Weights of a small self-supervised image encoder.
Training: 7300 steps, batches of 128.
Data: trained on histories of elementary cellular automata, time running down, 295000 training examples, 3.2 epochs.
Rows from block 3 of a small self-supervised image encoder, named by matrix and row number. Rows with one number belong to one neuron. Each number is 128 + 24 x the weight over its row's rms, rounded and kept within 0 to 255. All counts start at 0. Numbers have three digits each.
After each neuron's rows are labels from the 100 images, of 14976, where the neuron reaches its highest value: "place" is the part of the image that holds the peak; "strongest on" is what is common among them. Only what is clearly more common there than usual is listed. The data: histories of elementary cellular automata, time running down. In brackets: how many of the 100.
# fc1: MLP up (model.blocks.3.mlp.fc1.weight, 1152x384), inputs 0-127
# fc2: MLP down (model.blocks.3.mlp.fc2.weight, 384x1152, transposed), outputs 0-127

fc1.294:132126111120176127112118045119098142128097139156117133141114157140110111154139134140156100128140140131159118141158122105174162119124170116121164124155127122112117130117135137148097124136139110108111146167084149112125117086129146143140147106127132118112157171138126116123111152119144128185123157144110108123163111099129084165114134110170158168165119109077090129135109119125102166124144
fc2.294:129096130108121116143176116135133130133169116118154181090145120100124140115104111115111150096134131070169107106156121126108131118151112141117126125139131130134112124157164102147083095197102149155118131102134125139156155124151138151165103152113131138142123115162139133158143144106121106096127117161116137120188150123110128127125130096116121154141141079126136124113139142127134175163102
place: top left (38)
strongest on: 010 turns on (85)

fc1.196:149138143110129128145181117140140134137124135149152120145154093139151107142181146111145142130087152158125154173137157144142172164166147138093157090135114094141159140107098105127168120100133132125119117079127117123123132087066124161130146103150110141126146157131125120109110104116128123117110133171113101122116128091137118124077136117125125093154152142079131115163097111123127117156150
fc2.196:113160114166126097130115180099105131147100128174117153162135133123159106135085113160148148154072134132112132104100136128119106148105116095123087114124138145110134148095111142123158110096141114131110140084177118114136108181134154105116111130127127116127136113143121126120144097140133109114161112118135127152080110152119146134115128142112108099035125180189125183136108144125134128117130
place: top centre (28)
strongest on: 100 turns on (83)

fc1.394:150113128127144107126171112145123137140135102099131107124122135114108147140155132128150099086137145140129162121133137148126144119138119076151147129167089119136173143150131119144063104187145141137103165142061105110152137121126137141120126121133111139146135152131136144170125165105137118160124130129103134122144137117096092152119134126119105155138143107104160136130147113148128136143132
fc2.394:126092154126180103153111116140144093090089122126131190116108137183144163123175124088105143150125125139158120122101121090139136141143155166143178197103127103119109158126141112158098171149143162116200129129140129135114112143113153143113154108158157094081109168123151103121142154123136155164126123153107160162145144145105136123135104131140118146134113105114112108082141115082111105128160
place: top left (39)
strongest on: large cells (84)

fc1.403:145123135115012102154149145148135117112097094084126136148122109142139139100149131125158142133073110170142148116143169168117114121162140148098177120099128123130137145061111091131157144100113134122112149166069122145142145096084105143150139099121106135113155138136161136134137096148107127097104129117104134124092156095124134136144149150143108118167105143113154080107106095141094101132141
fc2.403:116156123165114113130113174104097111142118116178113149164131125121138116123099129146154145156081131136108125126095131152120119153121130104108080135119125134129136137108109138117170125075152123129131139091188129132123112151137151107124116138107119125131148118148125135123133111136139113116156103106140124142080121158143153120119133137109093073022131169169132169146105150127136122122137
place: middle left (28)
strongest on: 000 turns on (93); 001 turns on (89); 100 turns on (80)

fc1.98:136153144115137111106151100128095160132128144111161157126108144159103106085163150164152153124126160123114112088163129170154081144166107128095129132139100141129121153069144103127117103142124153124063118093134150127093126129084158111081122128159115152165158162113124104118127124134124168121139130152153168127099128169169140133150116125089106188162126163134116129132117157131109111123146
fc2.98:118133144132126081131114160113072125139113099148125179144138120119164116127124137156139121149103111142131076120111145111100103162100106127132125135127121137125132133108087168135126133101133122143123135087166129102125108142160126121121132115120139129135121117155096141107163084106124134095143124094115111144106115128121138128128137131109119086070163161141158122147120164141136127120126
place: bottom centre (27)
strongest on: 000 turns on (89); 001 turns on (88)

fc1.545:131146134124089102150178159126140128122138128136193123142114082125147120098160114132159131164111142163109129120164167191111097148165100139125145108126121109123141133097111101140157120091127147138113153084142150147119155100068126147148145110139112101115114177143136156125116127144118121117110114177111136131133142107157149115163141140165123081192139161117128100173095123136103136157166
fc2.545:117163117155121101121111179104106120142116117167106137164127125128151119129097121162132140146074131127111124127091125136127109148115124094108081136115129140118138145102096132125161121095137119139117147094187140122128122160133152097120121132113122126141140116134127128123136100140137109111150105109144123148078116159130151126121128145110105086012129170170130155150118146131143124120147
place: middle left (28); centre (27)
strongest on: large cells (100)

fc1.674:126130119142149091116162092115124080146139110120150093137125118122123098109202109143140121131070134133134118157149170128144140142117144165124174111123115115150164138102105108137092135109114139112134128128085148137092134094085121161135135108152108126127151164145127135129141114099142105104101128157110114117124135104140140147098139115122074132188147147097115123130094123133090155127143
fc2.674:106148133166139118109130161103107121154118126166105142160158134143150121129131128134135152148090168148113140112090126147131085157101133141107094128104126126120126168128099123145190102093127123143098138082147124116144113174123160114142124119127123147113127132151111121100155108132143098089170127126144131156057120147124145113092116141095083097057133151150120167152115124146154121130106
place: top right (30)
strongest on: 111 turns on (96); 110 turns on (94); 011 turns on (94); 101 turns on (80)

fc1.200:131128137115098096137178155109135120150143126124168125124138111130145107113188135136127142146072131162147143133145161158137126136149144138104127111138113120132165166108117117147155117095139125138099117109101119135124164105080126170145157123148108119109161175141116132125130110104124099097098118165107095113099150125147109133135133134134132090149145149123132105162086110143092106145165
fc2.200:110162123162136103125095177097099128147109123175111143161127123126155118124095123153137143150076136133111138129078124136120109147109113103117080126110125132134146147106103127128159118093133112150113137088181132127136117162133156092123121127122123122137124109142119120117135095148134105105155116113144114140068110167140155126123130139110113086025123175165130157157107145137147112124136
place: centre (28)
strongest on: 100 turns on (85)

fc1.221:104124120130055097146169144143138145142161105127184114135115093126150117087178116147135116166084121152148131115142164148130115127156120131111177112102106115135150167097115105134160124093135136144113130118080124139119164097063113146119146115138103104122149167154143153118139112123094124111097117165094119115102139109154150122149131151151094113184130166131131107152078100142095129133162
fc2.221:106154118145115112127106179096105119147110117168100146163132121119150115130098124150138139143063133131115128121086128139124114142116121092107074136112133135128139151109099125119167110086138124152122140094175131119132126165131150106116117130115113126146131113136129130118128106142136111109149103111139110148066109168139150130125133143117103089024131169159130166154111152133147122127143
place: centre (34)
strongest on: 100 turns on (76); large cells (73)

fc1.388:125158135131127144118119141109111157134146175054143170135150108122133112140109140121154125149092102145111126104120155128119178102142149114111125102114115130107133139108145158136130142188108150117128126120152115130126162127125132133125148142129116132129103168112106143113122133090155132100140123153125104113175129148137145140133141149151142122206146101048091111144135122129103122127134
fc2.388:090160115182118102153148161127129159111130131106164144153103110135127116108122155148141153136129141117112150114133142099118136138145104114071133126189117135143147096082114124130160087155105099126116123122124109184106150133113125121124127125093121158113127122161107150130128107174130094079145110127115128114152090116111112122140158141189152098110158164138138101124118111109157150121121
place: top right (32)
strongest on: 111 turns on (76)

fc1.522:129122114126151111108160093116128144127135097101157093108118135084105154144143139141142085086168139122110103130194149124130154112117106143127131152108172109119123128138124169130093157101134135144131116170077135142133123110131108140126129089134140130111097158131119121118143142133108100149126123128136158147193134117135081159106108142133153160200124083049118113158146134118121135116121
fc2.522:107108118090131123144102108144146136145148139122140109158117107206093149085132103126134122136185094146159123114159141159184141149187178138140192136133100138126138114169164133149100142172109112119133113122164110127120139121109133147139108172130116125134178111131181112161111143143138158147100141122136149143122138122106120133142116140102108123153148116077132126118156117105144136163158
place: top left (33)
strongest on: 010 turns on (87)

fc1.505:136126115119183132136106078130115144125115132127168102108097153139123111115177124143125115145138120124152116156136109088130121117131144127165133140109111122158144115125116161141173109102120103120106132133117107135124107100149135148124115131157109136126118106167109140103120151106117117159094117138108080165198109110125123120150135122126171111195156135082139143106151113111115141140137
fc2.505:143147124137169083091114119123123071128115140180089167156139111133123158156144162075124113110193155159140138074160115132124127127136160163111109123125111111131113109147136119088124110171126111177148160107114124153103133114123148117113158121189115153192120153088159126133114130145152152143125161131114154104142152118155173104113172114134183158153102071105104110128161144146137160116171
place: top left (28)
strongest on: 010 turns on (91)

fc1.112:106120124132124132140145082115150148147128101110112127098128105095119141139147139146108119113089137133105119113178156155131101138173098115143091175124122133140132136141140191097102144113125161145115166112090119151145071102136110139095114129113107096147143074107110149092136089110120120103093107133141130113162145105137117101179153108099144120176129178107171125100156126193137119133117
fc2.112:114116153124164171091090113136141123140165172091105115153127194122129128133122185144102109114091168146105158107147112145091104097092120115146119085181150140117113094137124096135163142141131095119105087124086142151134147122171143092105128148115138156118154143079149154133144168125145124140110134117129138113139139136146121135146092117137148099130073142145139134098088128116147113100115
place: top centre (41); top left (28)
strongest on: 110 turns on (93); 011 turns on (89); 111 turns on (80)

fc1.357:105091147136152126108076112161117146140133182096095150107148084108146190119155099118140137153129167136133101191175129159114094157100108109123163102149138124122163101123095141120104161079145132131124147146073082121119100097128134109112104153156135138122171132106174097145089105097151098160168119127157134080144135137116100108178159120115164168158118141159105071123112135119147134127128
fc2.357:130136140112149128085101145129089113127104125118148101109119134146114119167151171154084117152130154141109088146133128133130129102089139147121117125090141164112122128132117084102150116152103125114111110188115114102134148144125133094143146126120107128111101134147113144094179134145095139077107134141144129118158154102138132136123082131145093156169119113130147126165161137108111155116112
place: top left (28)
strongest on: 100 turns on (78)

fc1.362:146132118113186089109134058170118106079137130103152098127124113112129126140173137147167127113124136106107125121189133135118144124102156120106141124142097099118139095140108159119059094075121137149125143142111113114150137088096173153160130162125127172099096151106093142097074117165126124113127132124140123123154136110108094150105137126135086131153125134102147104106153138147157142110147
fc2.362:130115121141123138141149160113075140156141123138127115110105123110148127143126182112137135124114159169154151093170133114155131130115186062097107128121132142102148126119140103122090117117131134142150138156164116131078149159117124093146137135144118138118108133156100121094109093085096130146099130091122134141153160121114111165127128126117161105077165144089146142111163138134144122107154
place: bottom centre (31)
strongest on: 011 turns on (97); 110 turns on (95); 111 turns on (94); 101 turns on (79)

fc1.300:145122129133092089136181151135130117138130123127170145131136113116147107114194134137138130130075120157139141136131148150135131152138141148094150110130117130155174154102116124135137114097127121109107120100088122141132140082071121180119150112146096122113150170154120115111144100129124100093083108180105102119101144105141121141122127120134125100145148150117120111159078099115094106150191
fc2.300:110162116165121112131104176091102124151107120171106148165130129125156107125093122153136148147075133127113135117087133142125106149116124096115085124110127130124141145107102130119163116097137128151110132085179124127135122172131150103124114124118125122137134104140126127130142108146132106101156116115143117151076111156137148121118126138111110091022131170174128162156113150133151119122137
place: top centre (27)
strongest on: 011 turns on (90); 100 turns on (82)

fc1.739:144096136134140095133119094154129176114130128105145097092076126093143147116120081096112117116118137122100174129103126118135142114121143114135114157192112143129151117138121119134096144155135138124097143102099130128165127098123100128124114139111141118101155108177129136137087167094126090154106134142147193140172134113127145152125126109141161130167147095121156141120126115136177110127096
fc2.739:117138146118183111170169127137135136134111142145165165122121077180115151115105100165147123140136116128164076128127131106150134130100165207130111111080123133151092122112113139140114139159147125134117107164128135141122099124144148126125117137154136101128094119138088109140156156113132158139088153111094131150133145140135125105121121147118166111185087104123098155101170102158109122121152
place: top left (31)
strongest on: 010 turns on (94)

fc1.99:161132126122156138121131082124116118200142151117132102120109134136126109119149118140139118090197119135066102107152154107117146111126140136153130143162138119155151115145107145130119121116130140123117106169093127123127115102122096113133128164116124127115125143131121118118141122096119154163101133112097144123177121133132145130137123125117094125222120128084167101111127134125131126132132
fc2.99:127121133117166158192119124152141151131143124120144135150135175091109129134133131092113114106091169126159125118179117113137116108140131089162146111115167147117129115150117102128127145153117132124102135080107136130109168109149138161166091055177160154109108084079126123128108101121144136126115110160157128132117158140097126118113101114137129154173121122130111117137146131160088134136125
place: middle left (33)
strongest on: 010 turns on (83)